A small contrastive image-text model, trained from scratch.
Data: trained on rendered made-up planets, 2.7 epochs.
Rows from expert 12 of block 12 of the image encoder, named by matrix and row number. Rows with one number belong to one neuron. Each number is 128 + 32 x the weight over its row's rms, rounded and kept within 0 to 255. All counts start at 0. Numbers have three digits each. After the name is the row's rms in percent of the matrix's.
# up: expert up (encoder.blocks.12.mlp.up, 16x128x512), inputs 309-411
# down: expert down (encoder.blocks.12.mlp.down, 16x512x128, transposed), outputs 309-411
up.52 127:188158094137132129154090114120088088164139159110175097136147148103146096145126176052197141118132178125078172138100157158124101165110112159171096119064104073140078180178061144128132135133184169113148110186131098096110153128168176165145113069103150080100096137138138154135095139127151079109097110092168189075094
down.52 108:111054104142170121136140073158107103136096136073118142082132127104135149154153145088150154119165188094140142204101222133082123141135074099124160103139135146123161105141147126135114162152159142143153097124108112137115106123172094106100123111181168129122107146116120148102138165129125085172131081125105090152154
up.53 093:142118112116113118120127095103105138139125091142144073234090116147126184176089132110056167064123125138152158102150137146128132169142103150114132097151134039159140134127113103056158116113138173141142074151106166142108128128187129174118154155135163170074150118108143148083155103130142105118146103138164164107111
down.53 094:111124144172088147078152109099053171136133125128150161140113153185122114142125085121131145117123125128132112105171089117086090129150157119106159126090091165102131145180089106095119074147169186170128153088081168129132142104155180078087141145129107145157106175120125123079124131093155152072091140143149100138134
up.54 100:167131147097121123172157125098162102162133188158131119113099154090117112135137101096131129121109134114096165135083182101111109116111093179163146129126148102103124147163137160184121121157157174172084123118135133110128123140130157165115077109141189132069084066197166123126075139141158135148091164092124136155099
down.54 104:136163095145095107165135088102121086128141040134119135094110145133154113118085080105216127117100127160060113051113099072070062201152178125150150182116154111098152100120115128131137134113140191089170122090095112149067131119143162152083149117092136101149164080160145134165148116141127129083124131074130135095135
up.55 096:136104123113102145180156174093064160151050124114160120109119115181097132096160083167115092106139127147147068131097149168052160099114157110074124116080179122147148145115109165153148113108133151092152120135128085141080143097154154071203072116159118102089094104190131121139212133146145138119161146138129107159092
down.55 094:124084124193081173082113155179170175054105112134143101165109173121154112130091107100139111184107105112115147102130167118119144117136153118150146142146130126098196075140166187133159057191104190114170118187107136136070119132156144114132158116195088176175141080156164127092119162158072199128102148140101100134099
up.56 096:136102136107087120092104079153170138113112118147166132176150118134157084156162159103127109127120146137142118141132128127076104155135170099104153118122136120066141089177088128185098099118121156089054072120154118142111134172159138145097114147170161167054136113175179142128100125127081143136105135081142121122039
down.56 096:071118177107139174157094089124106170147096146148136098106114147093155118108137113155116130094100104136128162065170160089118149116114126156139159185135086107144204098124139116146083112084126111135146156126132105126149134104119088134064091093115105063074029125127141144152113098110143177170149109081179131153115
up.57 087:183097148103090121095078127149163192084130104136100101124089161131099204155147125126151119120208124160135099185112114101109146061101103082106127101179174103106112148098151128076127140143152104147125159145153129146112156179143127151147150074169087134120141193106129170111125103162094094123110127112135141118116
down.57 099:134094131137161126130187152139137115144143152109135147082154123129161149143133123111128147144164102108157117139112167106112113183111108088137068136131165101145120139120179163114142091154072138107130106085072103135097139113137128119106113143088101096152099099176085153134144115146208162145157106165112115054128
up.58 100:094090091181134192157119099117087087057201121091167171167080133149102121108147079129098047120129128129062171087160163127144097105101107114098090140088139142172134186119147146106159179113094154137119144105172078158153114066147145154178088057124101115146120084135116124172115104087149148162141118149127113043135
down.58 094:097133110101129137140055110156131176106122152129094088156084071120137098161123123131064161134153155045110138146103165093169102111122139167148133057048122103089170115151152135147081079153197124089165151074120180177101108089072139141170111164090189180099186122102122137151096114105114164157096138096069148113151
up.59 118:182147143104117145196138091107132113096160126190122119125136156186095140154142144147103148142075138124108111117133118123107114132156138122137071092120091141174098140153104113210104124124179125103108117128102120161175140136105165149113122147163108137096164134174137129104128131111087113110170046083140119105078
down.59 095:101098189070200054098157112162140149171162160076172215124077144144071114158161077139129140159099140112140084115071090150095134158117154116112114131093170114082065049116204104121206124147119177115136134156104138098104155143110156128071134144184142119070159195165153155172154147035116171142128131081149138141096
up.60 096:147151139177116109085113093122141061143149103200144150182122097141175117130092144153132140104129164146129064118088133133101055107104103085135111128113069096141122104088172173107148205163109113100095128118105149095168122166129110127107132124104141099084140104207124117143151109143123131085121175124172128169152
down.60 105:130129143136144130107163113164167137075106110096142117156118128125006186128183172101123100111108148109081091125081146159089132151126121155112102149135153105127150097165110180122125140167104081106113143139123142194103181151160187155206114165112193120091143132096068084040165147091154119125112116114137121169157
up.61 105:088144185128149101159139093081140163145141131147083091121103143119191160128130081123074108080133084133127160106069080121185102138104131108100145132109140143048134142130137164101059146128069153111169069189119119158089147078129140161112152120184160159146147121090093105152141156144120144140189146165154111150123
down.61 101:076137091122109142148060157070047117129176216087103126112218133074099129152137140125132087135112167130150151128124151135148111118124177068077134182121128160152140118164122112116155111103085119183137184129158163132148123109126156085087128162098112158226174084161125149190120150106165168130140090095126128161110
up.62 107:118168096172125176102092049185086198051155143152182081115146135154110175111141140064114153130091080115192178112115150140110078126120132142194081157138108124104123138130108107107085067092169147117124087129149079169078130122127106209105118102164102133132192166069142071088082154126104144079113128150184147120197
down.62 099:151156145109141124171177157094119157145099162180151132148141144095152149141161147111099136136075150102080115158181106134108099129115122111109144099064174068124105164140101134117092195090157085126119125127169175148127131089181111184161138146105158137123102102159113132130169115179187107174075129147155140115114
up.63 099:161127154102174154167126100129166121129095129096153119097158104095111138119115175039100144139098203139101140144168146135137057138138066160147058067150122184180118144144151107135074153159168194161109101189117169142129156170131096105124075094147148108062143079134113134107140136135173157146158106127173149176162
down.63 101:144149102205109125114147085105138155179130130143116104099087145161174195148119119166166186103203057157110130089126124199109107100129191087144120145137092137078109142161160199182132106066143134091115100094069182157130097151165138106089084103172121068098132114085071121114139147123099115114107085097094112133131
up.64 095:059119165156105166087125169143149167137134105163091167066118163163164137101065141116166132169116181093155113141065153088109116145137108075149155135149180085101089171122127174134064135109099098180088183140087189098089171134119162096091159202142154144107144106089157077115137136144118131085133169110124139125127
down.64 102:089122095111125131117119146172076135168124156115195146105089193060147125098107160071124131107122105141166173130132083152119117134082139193121129153138106080095158130099149165084063109157146111162203129088099109066130127167161087138120117167055117128102130084121122146086051134144075125087114151126125060124176
up.65 108:173077124162108167170138184121123124167151150151147127094112114111071126132122134111128090163148128103116162120120130130134088145131075154158042103103071116168090106140100112167159137126141103143140114157157091179100103107122112130071112181119101105093097179207157109129075134132126123120138120135118110092104
down.65 104:155111100135146143115106116130130098124069058151173117110152118070163124211098127120155162128101142103102153151130131115129097095167102172074146110117159131147209159165123125133086126090104134156139148156144136084152148149121128122093131154111140126139074084106103085155117139094101093126173088133164121168149
up.66 095:101126136129114053149190110164154066126122100190055146151134135198159142121146116178130122123094101109157131180104121130126136088156151081128153110166148074092119129099193130134142090122079176126150088110128172122142120159131151111153185114135121138079145157163145131125125102103108134140091086098075125170104
down.66 094:094150072114102184136173191190127167215156113108131229120121082083102146127105137138082191148149113115164076136104160130152160114142162132118133121133131165168114131185082113123119069136121136163110126106125134081175127193108144079111139157069121085126178153115099150098185135136138176195107120109155124115144
up.67 101:143110168121080129131121106117112134127150049063139104106096113078135198155130160097142132172108121174106106180146150197078122118129040083159089126193115144151111123107105110197120096185122163124112114129100130105158178154151146154071118124075141118129124120134113062073113088073135218196094117090098145121118
down.67 094:152048103115114091164152129143136105117144159199096115093123055109201153154105130101133153145070132124137133184102169138103076149156177128112166078142120117113160166154140123129120191148115130145081197159118059161081132133180094137111117133144110151096130119095176139146083162094070144148127107173116072129154
up.68 098:085086111194109078149136151163112125115097174162090128096167192109139114071155077114157095148152122139199197104157116149131092124112135085091097164123144087157104113125164138134122083088109121125098170126109120095157118150142127176073136127139121089068135131129145144112101120136167092132109116190083096168144
down.68 101:126148161106131126157082127123144112166094102100153172111145087096131069155127130076170140107162201168153143135154172145141115156135134156112113132069126149095107146115102041120143126156095121105120137096070199117134124141113155131135140127097135148087107108072124119175171145112129132093106146113107122111107
up.69 092:096125128111106174064176108087105193110142131137085191122137174189123183134094111117169075136049179112105101133137070139113116127083086153126078164097067130139115149093173174111131141162089113126085105132143158190168155135093151162133115109166141074157114133112123128160187096176180174150182125140127099160102
down.69 101:168176095138122151090169171131143129134081143164146114101168177159151103214164129108141130142144060176152146106134119128161132098107157123104104097107048179198105157114143074061106139136155125133096167072120114191132088122108116114117120095133104159100070149173155191090118117160104131130096104134103101096134
up.70 107:143139051163123156155107132160165102163186180127168116097142109096139139176074160108073121154086057140095191109138167164143108101114113112098125145103104145087111151098067104187101129160196130145057083090114145135134101162149129154111098147086142124102145091155128082140158129207106126146111101108147176116111
down.70 097:156129165101105167141148113153107137065164132174078076152134120149130117171163133095135180124103111115070104137111078122134136165192063120091074085122152090096071088142153158164155117120114126165069141125084096122180100203116133162156189153110181131105167126144079126057128155176168139142097113127171149176165
up.71 104:117151094187125123122117105147175117117141138119162089165164148104140139147150077119131077114122142150102122150159161138061105180088110133122089102083095086111081128141129103130119125172161198104089147148125128170061144166117139160135144172104140097112097151177141133117107165143142131156113133140129147110139
down.71 110:082134123161174130079118094198059124156062128135125156195102107083182125163074148147184123143160103188094128147145125107082124148123150119139151076085129133153111095213117099128129168109196188151099103098067163110179138141088140071145156129126130142147086091103145163163146174160074090095114144078126130149098
up.72 090:135085106106140091108110167119146161118137095116161122114113138165079164107152117143141107126144082072077143101130170154121147087112136121153132147073136129161120142197105163139100182126127145117136108152115146115108123054135156119121152143162121086165118133165185170128146078145144125089136078138156134142115
down.72 096:138072142099111154150152132082139126149171131162140139140142148093201164169172148143161143131087165166137091142106101097072132157136177053108139123165086117039140135193095154102124101118200112121134106172119096160108153098099125100144135131153132150095119151192134158156118111075140151146093072110107076142092
up.73 098:106126153117169121137093134151112098134173106161150134140107143140098174166112128131107169140117162124178097143132112174122098155129048164076120151125057185128089179092119113130129180161130104083125088092147141163164083175137119144092093134130099118101116108125116138092124071164081169129063094147087107164112
down.73 097:113114171126115085068086126245112042123163178095110137174141106169144129119088054108157163151125130140188129154108159176120121094114128082123138150143108176155091140097108154204069124115055106146139105159079149191116147114118134182099105145092117138135094161130141119125100065124148181131083156132139119172145
up.74 096:153111148149090080109137194153150153119150073133180113150095099104158142118130133179130139099108138103098100089110101095136098123126123155104188099104154132170192137079169152123169176133135108106182091097123063110191077060156117111118130144097161108096160134121105064165113106145164107109096106129117175109129
down.74 101:090101166066087032132114124123122105147116110150089143152151185092087088127146135088091192105121138144162110090168109122143091080179113112120146140110104127123115171142172113169102177147119193109159165152095124093192120142107167099094131157075118113147179128066155143167162093193102085141136158130119134140148
up.75 090:154138098154096132079089117134179177109135190208113094112161069134115170133167150164090108178133109153125107153120077090115138089142109108148095090104125114095098137132140157122133106083126166127148072083152137101130081145117085110115103173104051154146129159103102182151147118138057122128126131152141127157088
down.75 095:055170205169098133148175156106121175096133089127072136135110109126123058135128116137137158136115090121115136090136070124137177151144060155081165080130149171137134119064102155113129183131129115168065141137126107111150095154093121124156115106101099091153105154156107183150144141013183122093108187099160119155139
up.76 095:211125142142107094068141105108124132073071105085140149146183147145112075105132159161128155087114133183109119093119152165088100144143114160127067074136207161092098139159142126197112192079057135092162057189148095134090113152111107143138125117096101158129147113123128108131106149126157171115093124098105107120186
down.76 098:115225173130160102129131143127151167070080117158191102114137079128079134153141181144159093176113094142114135137143102119190060111159122152143099155106075128139134134127118128138176131159122090066081121170159115174120134165149152143112094104087126168115086112157137110114146163121162148119192110133153119138159
up.77 107:154150132150068099151190153153135153094142119104131151111124098078112087115129135123174126144120113162144097143149161155095111123140118101054108132144092083113085112168110104137121151150104113135132122133165145131177109169103082181079148158107099161124145095137118071142097144208121166112083218140169154136151
down.77 103:156158165120130091148080142121156104213142106127124191116167101079115139154114169117133157089129046093095119106196149150212106140133106149111133110171177148194127078126178145185115071124067105104138099159166085178171171050100133130178117100122109155090139156103111103133171161069137136129111158125199177142188
up.78 098:144145166140163131142124107078185073224141100133144191123136146110186116154174076060145085195115125145126164113136147128106094155128142125094170106095140215126103157154103163115073054079111163145171148082129127131152111094173104156122127143135155153155086108143211095077120096068098109090079158108109135110097
down.78 105:180135117155169130152114119098071151201111136144094102137162141116178129128045136133174183115102136181132196168116093170140147070071107177144111070153113090117108104154108151115120148185124175135113114122087028084123171158147148089084125116139127120196117130145106114108107171144113103136109141092155154166117
up.79 095:149136123156161132200117101146144118112125106132167134139188161113116154182186111077147119149126148106141106086155165077098124113064068113154141140154095165165138107159115124122076142112073146124110076142072082133103093131091116145142113112117106119163090101173125161091133156062107161156117166091147087166106
down.79 103:090125073165122103137098161131143058117158031177144052131091146096157093182132149176072167101083171173186143117137135130081069154171140125110107086068111152170111093138112131088066133104124119152120179113096115069157153151133111150133194094129125132171111123087131118085091118121110165101164145148079100180114
up.80 096:092085120110187165178132079136120118094107199126153082088104112088105113077185128160138131092169113190161152171081111154150073154121112136136162114139127146097097134112164163110135147112149077055146125104179138169146111149117129079111169085145060091152111146106118184153083122117042119086118140080110117164103
down.80 096:135168099144093092160187112081116131093121127168154111180135110110149192119114084092112109154123092128161101185103083085106095115110148104062093203129149112140177137130149147174071118172145118090066116082079113127167092174083143140112157143121104110161138147106091162078101085074186157073141121072160044143162
up.81 109:108049149129177140094096062129122137063128142169117200160148138100142134111114188122129189076105144123107093170115172154126124149132084091145123089126123151174173115089086131139127162149128133143067102147150046107175117097143131103149172045221087128119110121137161137148127098115079103129045155074151092079173
down.81 103:126080151131153184119154131141147044111129120133107186154111117104120146133149133155107092131103120159099084146149163144121095157196135130151082123087137149131085155131154164196129138139111096136150079109083070079156098055141101089082085120169132083169070149159100130135129150075166171125129133092220147126174
up.82 108:160194167166104154119130171125129105158081188171059129161174134159129162130182149104167056157139184113150151131124070118067130098114068104129084139098142127093116156145091109142135089080115144116095115161111139174124106125085127162103098159055133093091133162151121129141172097110128168162149179137106076138147
down.82 102:133154111141208121127099126086097154072130145128139154112160163139127145156183118111153119110125187104114139193071093166084058133120066108120150151140122128110109107198164126148114141159138115116156137119209136092117149173119115146149112201201076117111117064069157073125154130143091151138059136116112159106159
up.83 090:097163123114118083125132091119094190103087118080135074163121137160046101138124199103072135141082095116161126151078147119098105127124129056121131146177105130107116115176125137088129093107117102151072104133099129098134122138176131112155097106130151122134168203078096141121179118105132136146128137162137153088173
down.83 100:171130160106138198139141093088121112114078104126138198103085126088125078123111085150061153129119152140073120102056142081079117125133078079118138084108123064126098154115129197168147163080154097161138127219115179129129194178089153127169120161145123116135154170133118111067134155138114113130084173182091150155120
up.84 094:116128162145156169126159131119084184095107119103121100123129147180201123105129197156148122102155144157187154234142196140178180090142096145135130109151178155097196149122149127082081139099094164125104096195128125134103135056082153142069111159122196110182112142141162131050112146136151176093154141098115068139086
down.84 094:171156145141188135152134134131175145145201108154109133111184135172114108094086141150157171059169073133164109133126052183161179123129106108168122104185161148126105167069141145173177142126104130091103054179133109234111104047112073114119132068086119107045130128090101164118164114047124099149161123118141184147063
up.85 102:154163113134111135131071136130146113104131165162128079121155216086109162100207141111117142204099122108107152137131160156114085177156094120088123170107121121115102158121140084086111181121151112169113093117166125086147099145113160100108085139095155123098141152090113092150105178163062131151159091148107146159071
down.85 103:119110148100159130118152185079128134163171082059098145117136118078156101182100126137206151112134099084136106142160124169124135156169114156170142139162180112128082065178136139116117095166185164135166080142102182137141160137125126159133168167104131172139130185127129110130112084121126081124137073098146130113095
up.86 097:142080120148112109079121134095144105144089105157072148097117118114062143171137129082135134142141166172156062177092118105114115121129117155077154183146156153105182125121125064143093114075075147131092153129131103131239114087101152071157137140138142186183095150069112078129145104123126092090120126129113024108147
down.86 101:106128086129177120143097156075121176100133107161160132161192148148108086182160150162084151191142126109104100125187138098206111121129071119095083080129171114147122124122181089111138117133142133176195096144112135103185164117137128133180133137125149095130116169111212092155134176125138084135127129119071154106172
up.87 091:094135131146116053141108112144126102131121148102132179143144154177151168143095127136138075129109156112113091143102143080139106122132125128185155124155088159099176210183134155123138179122077142172128154138092184087114100076119182167117155147077128135134114096121136151172088141138117130108188109177131144132132
down.87 105:106131126141164110077142156117122099106160074100169103094172155122183154100118119157225188121163118097125129175102092180071177099141132104187168157103156187048090070145098102142139164192131118090152075048107112136108146117069105100119187061087140117150121110161164072096140185061155124145133166121153129164144
up.88 095:101125134181150135128113139069106068185208106120117143165150139103153105139153153210165092146149129129127159087054123132150190157117112134109137146112174056093149138176118166075075147111097090141150145110128114099116137151171125115039128166158140116139157137184151136152142111087130133132154087128067158112091
down.88 099:093100067094146156108132144155056118102096142196096178147127102137092165179102107156125154103140147116106141141075105109108134130099151141157104151139104164151115102140147152116100144103125071140123110204100173105109200124134097128152195142069101139080051100100144169159153104101180124133143109177152216092106
up.89 091:111125146155146123166157079136147119209121064123090139088139158070127193110130184139142157117167114140143125102125144075087131176161155147123075118127126137094184126135149133077127076170109106120086108131103157177084097121143144142048089105122107164111103099084111123157123147149153121084129157163108118127151
down.89 097:207111145135046144149126109091060165123129121104191080110104147160150096198096197057154097120144129144128152113057103110072077126150102087107138074115091154184143151131095132112123136164162054150162138123125142132108126151160139167132084138154127179180087191146110122122175090090156152101125151101111123125136
up.90 097:070179152117083204156093081134130095143120133105146074149127158115179137171106139125140180128207160096042168153117162147107142090130147182129142159169058132102155112130129140081081182162174152135092127154109107115135123136074121145110163039097116111099144108156146098113132119101083101161147140051125194101145
down.90 103:123202134161148196190090076149127081141107124102150123117100097088152173093151122197226134135141167163109123156113167123098179163124061087114120126172165100135144144136096155137151161111172113070106108069097087148112161063135128174122122137157127133130223116106126089095122095135101133108097086098123118134186
up.91 102:143123188159143163136088169124169148115110140124169160154095142087121170104150138142134156160087114162068099090188131148147073098139124153144044137091046142152089156114146155160093056170098108140164165163137118145156137167111202153142118160104129149144125137097112120105073128150133141046054095137094091143066
down.91 105:187140166107073107109140127115040147183178149143139111145162143164132170129077129140153176110114154172152130145065090179137135147135142103137187130134116127090143168141061158156158125145126176158107084103102086099141101177102125193116179160121147149112105109095118136139162181110191086184138132148104144177158
up.92 095:125122185098118145109142162108131110117096221150089135155141118122099184157139171117113140118166154129148108106136096074164155134139188135194164140129115141132132123127131057128109122103088103128109101133121153166183106147173118168108115120117143171117099075146158117119186136129131169165139119190094109122127
down.92 093:204148087188106178120126125100145146101105131116134108103159153118091088135063102051093162159158186133110132114124137132080102103140118072151168170130167167101157157155119101149105152123143123187107133128088138075153130144147075137078150127120147136110105143195100128086193113129090123027139038170119147094129
up.93 105:150133128121157143155145101077118105183142104125201124091136098127129077183157159108111109104084174148138164088094210141111134123091107083104095071142108070179131124143134136158119184150187132174149139216129104142165146097114125161126141112130183166119072143103135144089063207138081115160114119075097125131100
down.93 102:190121140159138127137144102127140123198137107130127141081109095096132165160164128146151165087083141143118103163151147189155063090136120158172157109125108106134123114145119143106145170107098088121114127115080161122120201097119137185185076101117068041133123100207239208090111117112087136125097148126100151100138
up.94 109:090132131137106121118155134129076170144138166122104109152109203089127136112203093105203137140135112127128105166148117126149123110170182120146164136183100101123173110099184099105138051063083086058074085140144111138177111124055166156150091123112087151130152160133117182127142169145084166116166165147137125121108
down.94 101:075090138099129141135093074085113124158098071212139128093141141135176138114084043119122081144114144169114175068130138118159104121180114068092122097121100120105148119101168122117058097106090139101098154108113142119157116111190138130152158091149096147115136128179110148095126141201159086157153107139093124171132
up.95 101:180113109138067141125147108124094106140143131144143149154145117120178129207128117109112096099109132131112113197221119189108130141146118108168104155117166122090099077178141130074144110189175188119103055166152150124125171135119107120133098171091164156137147108136128142140127164106126098162073120086139067160171
down.95 098:112110108152076158111144150177177111093142097106148055097165121111122143085158125161156080089126148125077169093140128100105134133158173119147145180115059101077131134136145137157122106126107129188074154192169192122196137147129067135100062147096146169105073147151075100187100164098144177092161097116099143117102
up.96 106:188115127159124152143086121101136147206125104132165074118114089123112153198084152096105164065086106144142124143095197189156114142159155123144131090157109113182103176188137107110149110166154162162164131174117114146099143165107136120104131096098126116105162165164155131097128155101126105112171144020136133165088
down.96 096:163125127172107134122166098102111085117125091151137103089135124162141111107117185145156092118085127149122155158088098128164163120126118114165063154150161121110139148191055087193120091104102164134163038143154134173139158096115147174123135140134135130129124110165167099149141165082058163155146134143126109102113
up.97 097:124144105105147121104153189118112183109133114136103106106138123101111132143155108159153160195152120080061131139127164132126122084133193142117125170119019107092141154112129123113129081139165144093085184151129144164118114075164119172072074157092134122113098126145140112135182167085177143194142125143148079164151
down.97 101:094070178103099156073160103102112075116126072159136116137155095151129135123116147139116135150095126132171179169085165137136106128101124151158146185049133132085122112152116089126152113098099147120102088072101137125147113163183166131116155100113103115140089087095216128065101136137145118113141136112123047141092
up.98 096:121088090114114172196089118079113106135130130172164120089124104130129157064087126092111175069102134111165165080100177135069103158100162162136081163123142103145108074138089159096164146127140137163142134181127140142155114140083083083133156125078150124115145148132111108169106110117134138167160095144157140112141
down.98 099:097115154129177158128126142094133123135166112104103150199107098073143089089102112127140123118129155149136165140175202118135102147109132082137109125114095120132122102147169189194117136146078150157060136118123137153109156090132111153164131120104107088085153124097170121077158121093159140073124159150094124120118
up.99 091:118077072159174184163126155157053093092172112074137125165056078164093126128133059136126147210148157162141087178118117134127182145179128095182102124121135151135171081150144141119125127092113129138112151138140113120109169175069094170171136108156116113046099148129063158114091117110138161102089138118110114097139
down.99 099:107075125133150115094141122152109098116106120067105089152145130161067108075122162081153134059138147111183114145135173135077071133104182180112199164146165187092089196093131071076171105113185128133047189157130164123130122133096156163165108129088126075120228093160218144138124129200131115121103115131144148063113
up.100 098:116127142082111108168035099117101121080129124207150131099031192145086140130080147104108161105190150140145143146070165150135118114176139138096143115115086132170122167063087171121162158128132147121110104158127113116144135113127178090169176042124205121142103098134067159180113110195125108112075191073093131140146
down.100 100:186156098124120131157125167162116086129104124114083176112131167132200140106111106149119108110086118144105150072120092095094108116116110103147107131152133151142098142164101185218124145082112112136067155113099179078094115096125144111160174136188082159105112132164128201148136101110111116088154188129139134149193
up.101 101:114171149143142099123124163141183127122105091142117098096118148178090184183145134152090106176149116124112138066125133183087083088139135076165112106100112108105143150131119119165161119114135155118100117162148131166099121069134158124197147137106166194097121149129118086081092115176158142081197069063147105120103
down.101 097:138131103203159165092145194118111120180123112155125110189115101173137164146044142123118132082162175069100124173179176159213119147142088111155109098089118061150096139185090083111070170128151147159131093118140163108148134114078137163117108129126137073164151123140104119117153147131134100125136073131108120124122
up.102 097:157129137094180124173107125144049080083101058152105136171102089114171114135163148122117173061115142080166146102134113051124100116153140123113142158133095138084109165108159199110143113129085104121137083105154155148143175138109159151122144102141113137064126136121104153124110141144056132185137179118104139120109
down.102 099:182170141097127121110153156137102116058124095168111153129081157157167131082082128142111055171140122147071119106162074138103146065081111106155144141135122126086158161103140142149193107158108162186108128168143117154040203151103173175143151169175130174186155140109098135116104121212139177127161109152164140115128
up.103 104:147181116111094170117145096156125158182123110146162114187129152130156137112138108156074130112128095104057179168124185115126112084127171152167107132144171150171133095164131159157144062126118125133116119226151184134133096100100100138115141159186100130155128155157120094082112120220088168175147130108138091151124
down.103 103:058124052150101105105106128117085066131103164147121117096095137119154145110128125160105115048129169134094122152110115171118110145121132084045087148130125146074095109107156171122147100168137227190095125140149143124151093122175061103067147144145137132071138125139121128113060109109129171140122147153124084208125
up.104 101:179171171137112147107141132151155138130057157181124125127114136163120161080126130151104111123084114145150110095119105109170089086152126067098098154158111075108114115097140071136111105113051117161086128116162109095140181121116119169087153129149078196166151136178103117119096123157136133098089094139122019147173
down.104 103:079190126147141119108067189107123082165115078083195096120116115100060149088108185121114149113131057130073157096151140102118074124103154042175152133129171097120104122125136126163123131195159138100104180150081124120147090126196114087132163118082100191081137125110068109166123112062124170106098153189165174143164
up.105 097:153177113067083122127154163142181126121100073130068122113168086070123121146183082131090132093117088126150150118194071106147099141188105071150100126142141152111103131130129146147131134121095121144128190131106165155183068151118144101117112173093093150144099164113072120158132120166136217125114160079114157157137
down.105 096:094157129236147131173113168101094167139151084119143117185158194115165133140135145107187136158192121126136161189115148182166134154133115095159149143109162098154156140080112131131145125091152089127146046132132105090125192090154089106125147164081090103090124075104130134130126161098102167174095080203143149168148
up.106 102:171140119107167138187103093241128113114123163161116114181133094141114131160106134079095140127122151086157121095097128132115135117133093107200124100139106143068153146063129193145157119139162139141137103131100137121116138103083099144122136202140121104140124068149127121105086136144083170128154150100104101129141
down.106 104:148175135128132141140135141158131165096097100147133134101155148137127184135127148129140115151125073067149130146157081145144156179079142169127111141133098122111062153162119121141128132182153079126124134143085111134056249103155093181087168191123063120165132088149134079101129087127112184136116186077146109093119
up.107 097:208171128115127187105084095127100146120099122152170142082093129120123167176119140152150148146087150195089128121081120114106052178100107119108145134146170155195106111160122163098086133097156141158120118096125063116148151178135112124104159071118153044140130102160175114067099167105077137161136099096122121155091
down.107 098:149126110185110167123122107140083126088214113091107188131112105135139146089134114118140171148110162120101180129127144114199104154126154155107103187131099128113077122132122083099089135133101163144075107164179133174120149081175111129074121166116113162077144123064144180076135162090107144144131132150066074133149
up.108 100:135163185086121145177143066055151090108147109143153136108158056141136147126128092106165167074108134130101164178162142095082143127197117143150100110144112158159140088124141098129122162135158145139180145130098119119136099076098083099130070066108185152119158078169108121110077123163136162182216103094100094165133
down.108 098:144146090112115105123084088185118115105128130096127096154134124093135128081057103127110115084124123189189172191098105123104178102133139092145104061164134132117130176163113167127156143127144100151152123135141127146161150094071172144133118091126064147118099134146160105106099080151111155173062114099103119090134
up.109 094:096145132128095079102118127076126139131094150178117139098136135177151070133145157077113152143119145130066116106106149107065114152159115093128077151151086078136131125127131138129117114079116075156130110092156148098127150145128196075153111199108062142129174136071138159124087095187092165107134140116159154083107
down.109 099:111093169159192139198129191151063159127101153134122155086143146106174139126163157135127173177120085171067080122167087163127152139088167130085092145140087187084137144142118197114119096145064086176122119128194103147147090131093092151122136112055109113159080109144145089115137078123145102093088114143123115098101
up.110 100:128185177139143120173133115130183145147171133087154096166149074115117110109112162094117059079108138126049147086148127138121145203099125091138103152111128115151122121183138121109091111152164157146155127092164175181157085155111083104129123160120143122120151115167070144098126164122202135126127132162158166167129
down.110 097:072096093130092115176181196211145119151206136120134113132086116112114072192164145086169166089133157091148166124117149117177148208135161112181125081166149092152140121091138113122122126119109114121139133106144111142107153166088099120152144162098108108139108126087119074150104145097045168161157109170110074195113
up.111 091:126128092099157133098145122147138146154053144177088155170125168118105190179134166125103146077154124157121128171134070160115121128119157139142122126129112136083178109195104147125072152172140125108129122152105144114120119157083144167114120049158116098159135136108156212155081081116155085107130163145074161113143
down.111 096:157195158142132139195107194144170129110102170194150081151111100150071133158144146095094107148128162150187101191124132081102163127157111098171128154110074180117125117104090141152024120168107158094086185094163120134134114081178150184114070139202096129184071103152099137112102082125152100098158171132162105143128
up.112 121:125136146052103187097136116133135143128176079141075086150139165175108171124158095098068092126192073114100100108112104115125133098153175109148099182124142140146180126096139143124096101118080131098143107145081107195168076135107087201084138141175072112155150162204074138064189179138086156125123124167114117171108
down.112 104:133083148077117099101129157147120078104133076143153098151199096082142177131120115135124142101127087105137161087133086215169091086177099132110130141152082130126121108209116147134131100106166187140143108099131140100087142117146175166114133168174161144106216114159125133142141105128113127106144166199164126171104
up.113 110:197093100172119089106076139126136098191098074096131166187166161135131146207154178125137127176120160126132153129105110147109120126134105155108119137058124066121091220196108108105116134177111128133078134102110152084110150106131161152156082129055171119110133055082212090130080151114164114137150142136111133153096
down.113 113:147060149149147122117111117119089097166130095146136095105101137035212119131106155094173085106181143140108115107110186113132088155133071147069145102110103143057120124134116126091092156160140157152134106088125136088163088125074105112129129125145163169143089152119149048118134125122133099152062123141172107146150
up.114 111:106154137112097092093165206133145147121095173140151124125129165169084136067163103185125121082103099155137134074129078097094073108140087098055122086090119114197157206161168142129191129150116098084099132115147088112131068102160135107142103141162126165105129135084129104134089117145147129162156112170175135127196
down.114 103:134149114070154106149114154077071095146152086157174122157119147098149110184162126197123170128155128150176130063057110185175147146149149108073099156120079155171126132149129149140129169163123086115169182114111135126101151111150138115179194083134163148118124128150169196161088159157113169110162151120101130128110
up.115 110:146084130113187128183106031095101105114130138155136172145110144058121124154112142125110177088119114139121159109065146156134111161165107102107095088140111171152123175131142094179076124146165107188124081142124103129151147118131107140170130033119134130107079121134146180126141106128070073162112100113129164109164
down.115 096:103155121113147127064142119121149119123149097095095137081115068173123128150157137126129090131104160119101073143128168115118073141143143129115135140188096172116139073133173148182131157142201135159108116156103142144083135096223135182173135167140211148081078094171103130133109174122147205148125074132155115143144